Weights of a small class-conditioned image flow-matching model.
Model: 3.66M parameters, norm groupnorm.
Data: 73750 training examples, 12.5 epochs.
Rows from block 6 of a small class-conditioned image flow-matching model, named by matrix and row number. Rows with one number belong to one channel. Each number is 500 + 50 x the weight over its row's rms, rounded and kept within 0 to 999. All counts start at 0. Numbers have three digits each. After the name is the row's rms in percent of the matrix's.
After each channel's rows are labels from the 100 images, of 14976 (inputs lightly noised), where the channel reaches its highest value: "top examples" is what is common among them. Only what is clearly more common there than usual is listed. The data: dashed paths with two dots that lie on the same path or on different ones.
# convs0: first 3x3 conv (model.decb.0.0.convs.0.weight, 128x256x3x3, standardized in use, each kernel summed), inputs 0-127
# convs1: second 3x3 conv (model.decb.0.0.convs.1.weight, 128x128x3x3, standardized in use, transposed, each kernel summed), outputs 0-127

convs0.117 011:535545533527512586538501558580630535539558537527442490232468390408440543434373476532411534525434583537610516543537552557467526583531546569523566520539542532509567538530489542522538481535514592525458507453530489537501502545559508476489539536511510483447542487501493522404522484423538473422505547551537547540511537609482548544534501535491546520560552505490497533584524528512511516519534
convs1.117 110:551546495487484561542451417523496448436518500510483465456439591432543584456464493554463404503506332509567472480478443496525503532592445478493509489488425464455648484459543518519407541552590499470418551477483561596449487513490500534517588484525508477512590550484445496535454458455486476403511522496499554489507545578559528490536589362486476517424463454450499448480511429472474471465496
top examples: long paths

convs0.80 013:469459471461561496477460530502477463458523509533549507534546553538566509594552558451566520462514588467543491544516463476489492460510512505510511492566463553561542468487478463538524570465636564583617608546581566464586610606534612564568466640606575568549461636503568540599490484527459505529553584472481497560515508552578461487459594457581461569581572627599575629515599466611487489622474
convs1.80 158:538561390482548544652428547569530437418588394505557439429538505474441604470458546498452464566554547453570473518534504553433485429598493566458529452448437486499478473484524592476525594607468528470522493477499574468487544504436474572482587568474507438535421499540484508470526544494540460460497524484491516575512451495471474450537537487491514512456488473501485441572462478613510421498504
top examples: dots: different paths

convs0.83 012:536554505530445460546497555518538552559468527504526418484550506457418498486488542540490535523444510528484472406566538535476458514452425426440425532510535410550543575549508545551441477515494571522566551519486480524431487513497668445554538547478607395515545438430536477460489457339543464486556549542537485516482522547566558547551426542547537483549425446507477518566451539434522526467543
convs1.83 105:533466427496480518455554483441526543527532590483535431544564512508562575465538558533550539533488512355430540368607446474464484556585530468495427446528538551425597497579478486487556511496573499454406450505534533490536453435548457492517449385421511507519439501533480513513529497468407554539481399528488543466506540479538534585523468567494480400510496514526547417528568537549503481496431
top examples: many distractors

convs0.11 018:499540438552469581488502517566482494541418576528547540513531428554634518580499542511346497490471493512466495461603537582523470411504483424465549535430535469458546563542519520540537459461516483602405643434575605504449470585566755567483486553543646601416493567487563516432504587597507417540468509491537567535564480473544527510516543525519493606607405494399397602529579518596499505496504
convs1.11 112:426527457533482482505549595453587556510567474462537481503469570420531467493523530554554482567541516502468505518502536593393477469460515603467417558392489541450514461540452503491475432442518441465428568533472461403527538390401463478563445530543475487468467498492533400544458472621495418507530479512493430572581566558506499554483438475420533549577521468532525473501505514586464562466511
top examples: short paths

convs0.84 010:580575499403391534546417480461502544572508481517515489462452477478406550475424510559450466571383356573481507508485550580431499536476496463413456541460554392478478543502396565456509435583370471501426471499474553573499504471508490415481553446442400482440572467519539457438528513465572455585436468583566403497470461500438546543582409548403581513485562400432489521500456541494553580404550
convs1.84 085:517441448567528523467477602623572578469517567469537526496522505464483462493565406443518501433490458545502444551542458531514551482542434542572521527506536540528484521505653477487482470462551450586457558488524462559491533450526502548439521509512507479389561564523548453558526513502477430509505498610504479572453400551514588446411484573545596518581494462463529528511472593531473603495461
top examples: many distractors

convs0.122 010:483466482527536542466535497463458472480363529617489513499496562504495448563521511456542457469489466487360502437505463516519422401500460376469504534483474395534568466472505464528461510471528446420533484469558452469459475520475433475558478541483368504544486467467458511482484499417480425516530519481495501512484505584554467458494506468554461389462261498483379385445445459523478473535478
convs1.122 100:403441539552504520483576496362491534556418539527450513495507454465512490521517484556429544512480612503390531463616475355501516482519559443525431513525522465434494525456538424558506482494510545518443503520515542462562454470527446538612466425404478497465512456508538575499573505443457624513467365581490534489444475453463524528486482466506552480479518530539510509517509529411475513543410
top examples: many distractors

convs0.55 028:403428500487581555518689439478384475484430541515518596419582404455466400417490477480357489440503529447518599498580499475468498398537462466478487512535506518441603517368457418320502491398504445567404493469421477449497449421424474373423474621475561431429428498455441557459505576604449420379531444488465565516503555417427498478435504493455444590607465496546533460450491467429459451519434
convs1.55 074:505424480426501534477518478607560438525409501542435497435473523478511491520401573478498494484504432481450458497463466532420482507619561512503497517460531434470450565415476491501536496485564408419504592501530512546531523482511452472435534622581452539542508495474521328506561539481522495483496557313551504473422548510510435498525497439487520460490552402529535516483497468455496503455530
top examples: short paths

convs0.81 014:587579538515418470562433506538498570589566534484514480505481488553423532508537429582431500583542498587478440549511578574429541416438469493402513549429588544529537578467449584567517445579379487519422555486572553583416540510550457432464578460523492461492586506657494418477644518641579496549495450568568521469442449450505581572575415597433587414501529365470482543552456584548582586423585
convs1.81 082:536552417452465558474407534595547497558560529445533440476502568450418475492411478502488442478416449521514468488468540527463559514594493514477449572471578489563471487502476542564586587523585458430512459490509505453547533469382442451425553558504525499500444517485493410546437463488456452469473624422536510437484408490496505434526606446415527488480475517502502467537588470500508547430562
top examples: long paths

convs0.25 009:542536585344505493476500530466559505518543533505533466567477335423474500419397510537376525548465457542493473515440537516406491442444512467528486525488514440497519493477372531564616512555514409534437506560425540547486585526546516464410537397500451487366539450512470451451552468410548418595533536537537416523468524538447515526512434522427541558416543493485511440569515530490536516414542
convs1.25 087:490478466496459521526552595458423524534545550494518457578458464456529549451538516588573482482457529568431509475542463517606583502540435547536498464533435569476537441465475589509457507462513430463490390599583476465524552600487512495431441429490429633541494501565458446448481526502478566498520473508518559461405525531584432522489586537546470418587515475445450427538542492513438507534502
top examples: short paths

convs0.0 013:443462507481537564509571438409473507472415402501421435467413473500452442439476503467436490452470426457408584414497467554513383415491445390478478521439479439459489510466491464434483443438487473367504452500426426457514411489418568438483453438458487452477451416536462505416476529487470383468546414487451486512482461465474499454464446464492456450408418458420421494441482462403445466433441
convs1.0 094:513497554530435537545555553477426591490458509497398521648497472516544451513502505523534515409455560461484563479395543545460482438434537346595494439518520462575526511455431477509485465488461484495576478421498527455577447488484588462456438516510473630561578545440550505482549500471465465489559489530522474526594512566483514494494414505490371429504519522483532475482449486551497499542449
top examples: dots: different paths

convs0.85 012:575565514497475551547470525513620547559580502503478359556443447530480527430494505569468501566440523560504568543540566530456568609481612546538594494481557562496440542521421560562542512587435588454451487597469544563489620418466460471504576353446472532487555582511461499472556453432567537559453482573551463519438413484449561546569421565432581494511591440457535568505486569482551540466579
convs1.85 078:441552360454548471422492523471551500462589502502489520565559458542386456488504465468447526494506527478491496431550529491519559515544476484529494531476556387448455494581487458471488501406593518473506546460605544468564480455564449535493468475484512537490548478605490461451524469494538628499493557572477526433517480517359526494431503412506490534415509611568512417517507541550441517576538
top examples: long paths

convs0.86 010:567569537546397500507488496493468580564410496485510510514525538519488555530471595559519480572465439579361538445497568556465470508462515459403474556565581499578445590552483553487494522566428557521477511454526559569471539466490539491555566515508498480547583467452583516441526504456576483522478485567573453475437494489510590580563442568492558517536511414489475591491501592510561578447575
convs1.86 109:509466443581506497481462574513566569476564517463538521515536528570490432469482489424486493513412459432605479508450567384489419502487401544425485589486474529565453531505593394462508458508482481426474430451469517513560434452464504467502573508487492450447454493507539623522482470510481445424493554517548450478500536468440582465511449443442521537566376443583520412463571548498494564502511
top examples: many distractors

convs0.102 010:574555530493456491549520504467407548542470531513556605492496583481516531625525589547572541562463427550431458418482537515417455460421409405432390584551544411581530520607471539530541500586479549550494518571534584544527512504527558449501565556508443470567547444415565511483500515432560495542559522565567489521520538468527531572557482567504560568553541501541560551491517532514570567477551
convs1.102 122:583454504573461465447494557460508571478588465482585436472574485567532465449484476488502466558480549456544513464496536403441543549449388465507463497568488504518476509547525437527547480470531461456537465442452552464584433483449505414581498445495522403479482519567534555500472424554458464488449505621538427494418455510385581503497526479447583573544425415594515522467528548512549577490480
top examples: many distractors

convs0.105 011:541547489472475478528509495484473545543487486448528587516541567493516546581537604541565513544542476543464484475479542476365435439456414442429411530525538495536480544553388547543498548542509524556528557548544583541563547560534600532508544582512522521556542489478509476524549512428543506491581533544542495551424526533509541538549521551536541542526507502521550542544519537527532504487534
convs1.105 157:584541556482537532451465455538466455518312553528471579404522462471461510534550510533491484444439443478505548562520506488598527492445542501478607536454482502548522524405509518487494523509469432589511587485506439526436545497455473541511530507439544567473545485522463545504476450403522508519448509510525541523448456442505422494532549499529584390457609502476511550541515444443474461440662
top examples: short paths

convs0.109 028:468457506494526585493539552566551435478430415570470388412370367475514521457411475440431500453472537460495589505520457498491426531635574521618575452496480539453469482446500460619502476447556458424395503404409449486501406462454480401450478485542554517437448512470418640404468518519453471452453398472471487585543354451418465453439533454476476507400477546386411496481526452502481485513450
convs1.109 097:541517451413532536454457449588575434483484488498485508445543540511425475503422407516467464483483436533485416467458499497420460504519523522452516550447582393499474504483512452516532553487555457462521529514483520495471499450448490549503555654524505545536541499450556442460444384511513443440549600462533467464433600528519511542515560403441549494494540434508404493475411432478434426547613
top examples: long paths

convs0.70 010:474471526551491577541607454461441505490475572482613660497451523566504481644470568484482485480534522481465533491561492466527607544520555573490464531508493537515574467554532485543590424485432366499471438634490570499622520601432592469424490469547445452523470455575626563530477532578481501550518449493483573660570524461440473536500480514436470541527726553500553542474559469535532483515570
convs1.70 109:604402371489583587557520424494437451508441545533490503553607510553528479506516477497547540520499398420445467379532510483441464549550551564410480503488484496589544510454530511508537442504461397500474564503491472530482572568440456489419371497494442524500476495553510488506532584524431487503503452353512561481497450491492466489554494502506451502424529492486564500520506411466537514468546
top examples: many distractors

convs0.82 011:515529525527549554530496544570618510521553565551541507535531497548535521518520556526510507536545581530601535570558520509513627565546626586583648505566515648555531511518512519609543550512551600543515556464552533533517572507546592556522522544521584588504530563543605563514555462555520602525562548521527552504513509586494517495513546524524514524586522534522547618546627526534520514539531
convs1.82 129:506468458530526522475528549442499567530488548536642564479594498516546536461531534498553454621477471434524462440489476404420449561431611477475523485487548502515450573590480454399559516497490539581489451534507508466561465454504487557474552458422476482515410475557412545514463542569559523491519470609493572569557508520425521522479475490457537462561525577579524470502609468570489496454557
top examples: long paths

convs0.113 011:515497492525486531516515459569511523493495523451577574568551542518532487582529671498537436499522452504489490472484514487425411510465490480441422464563507531556506548552438501520440535481580547497522564510566638496517604546551693480517485634533604580544508509431607499491519490406489575530616609504491433537468561562498512506479516484512501564551470534567575618465557511522487506560494
convs1.113 077:463533508437565502377465520518576462484429516506542526467519490437486495508512638472452484523460565391517474539506464422432429456424540508485545507471533463489476526524502475491531504539539435525569539464436463522483452440524515557577511474393473463397443524491488652531505565475510474556481410602474437544518558467413491536558393471482612503446501485452568544538591490478506488456495
top examples: short paths

convs0.118 010:494459567526565649519526609517617533469572518547411502484508413505536531431458429496428447467502687476417528649509506519460455531487563498489576556435496503484445546432443471457496533471540539535499561480492457470497502469466619548548455386520580549406482646563493601465498487508491458472471437480484547460491519583503526511475538494524476489407605528521512572455535481500468504534482
convs1.118 089:477512383567515375405461496418575455399718478454557435497475513536451461489457466498544511456445552539597490522492483515436466571467451564476481606543551486518480467514585557519560515506497501521595554436505459517453484464410480500449468466483509472520474494505495530458433454475539438513492513534518474499464503513559522491441524510467572551560461447538569595490444461527516488582508
top examples: many distractors

convs0.38 011:490507461482514521478452495584514527492532479504560547488576480489447568536481659489596493504508497507502475442412491441516438556508447509538470461553498477513490480501471497413516519517540555607534493468555503505520533578564615525509500499546620606525495494506596518537469510424502577482568609482490468520401535523418491488498516506554495543640556581525582406529586508458505486528534
convs1.38 090:458441593433505531503508429487399590441418596488508582457545452426423518526556579537539561516487456433453476556478479549571474415440466494453545541489450584535529536452553517517476465516376479549538477547525480551419513492497537510566507450495505574493536488533506552494552484598513521525464533477572522555421484463586488477575444459654501393530502437465515463566491479463499466476528
top examples: short paths

convs0.103 017:528552391582476564583528471433615563568499546505540572538509440541550525492521573575400569542528408545562495495551561520459495490516476450430519566489563536500600569543490556586552451513477495575372598596494599551573556569539668517419563561425595498381546491557606551421557530556546480504551561550564614617504510595466558585527502571384547600458543541488525528608554550495553552451565
convs1.103 092:491503445529513484523576441488407587547570536476539549515418567466459510416567507536505494548447525487315459520472550474468532455587514454488436495530486559502491481551452523500469444532454613507483386582495548485621491601485502477568539469530466546525392512524482521482578559582547457488501526546506595471529435509433449510539489497521482397499528589530540475483530498525480504454573
top examples: many distractors

convs0.2 012:498461525457551491512598552569551515457441595547481526470425436564573418408473413467422518478505470442479531547559513606501544449488522545588464543399501468479518501457469453493559500410474381497488521601430486442557551588466388504461457446586352503485499499512462580519487667511472405499496509482400484617539369575457471493475473442520497463472521456459423480482492490474442494529471
convs1.2 085:480446556504502564525551568522490529513296568543415507573562396476590498539500468523500535415491466520510499517485550558491511458440518353469516543443502464495498570439468457517499451455478500446473455429512454470527431471521532550454506507571547566479516539483556513472568519429376398534530424449543479489495465524509530466558472521590486513471502505363515446464483524512523472525414
top examples: long paths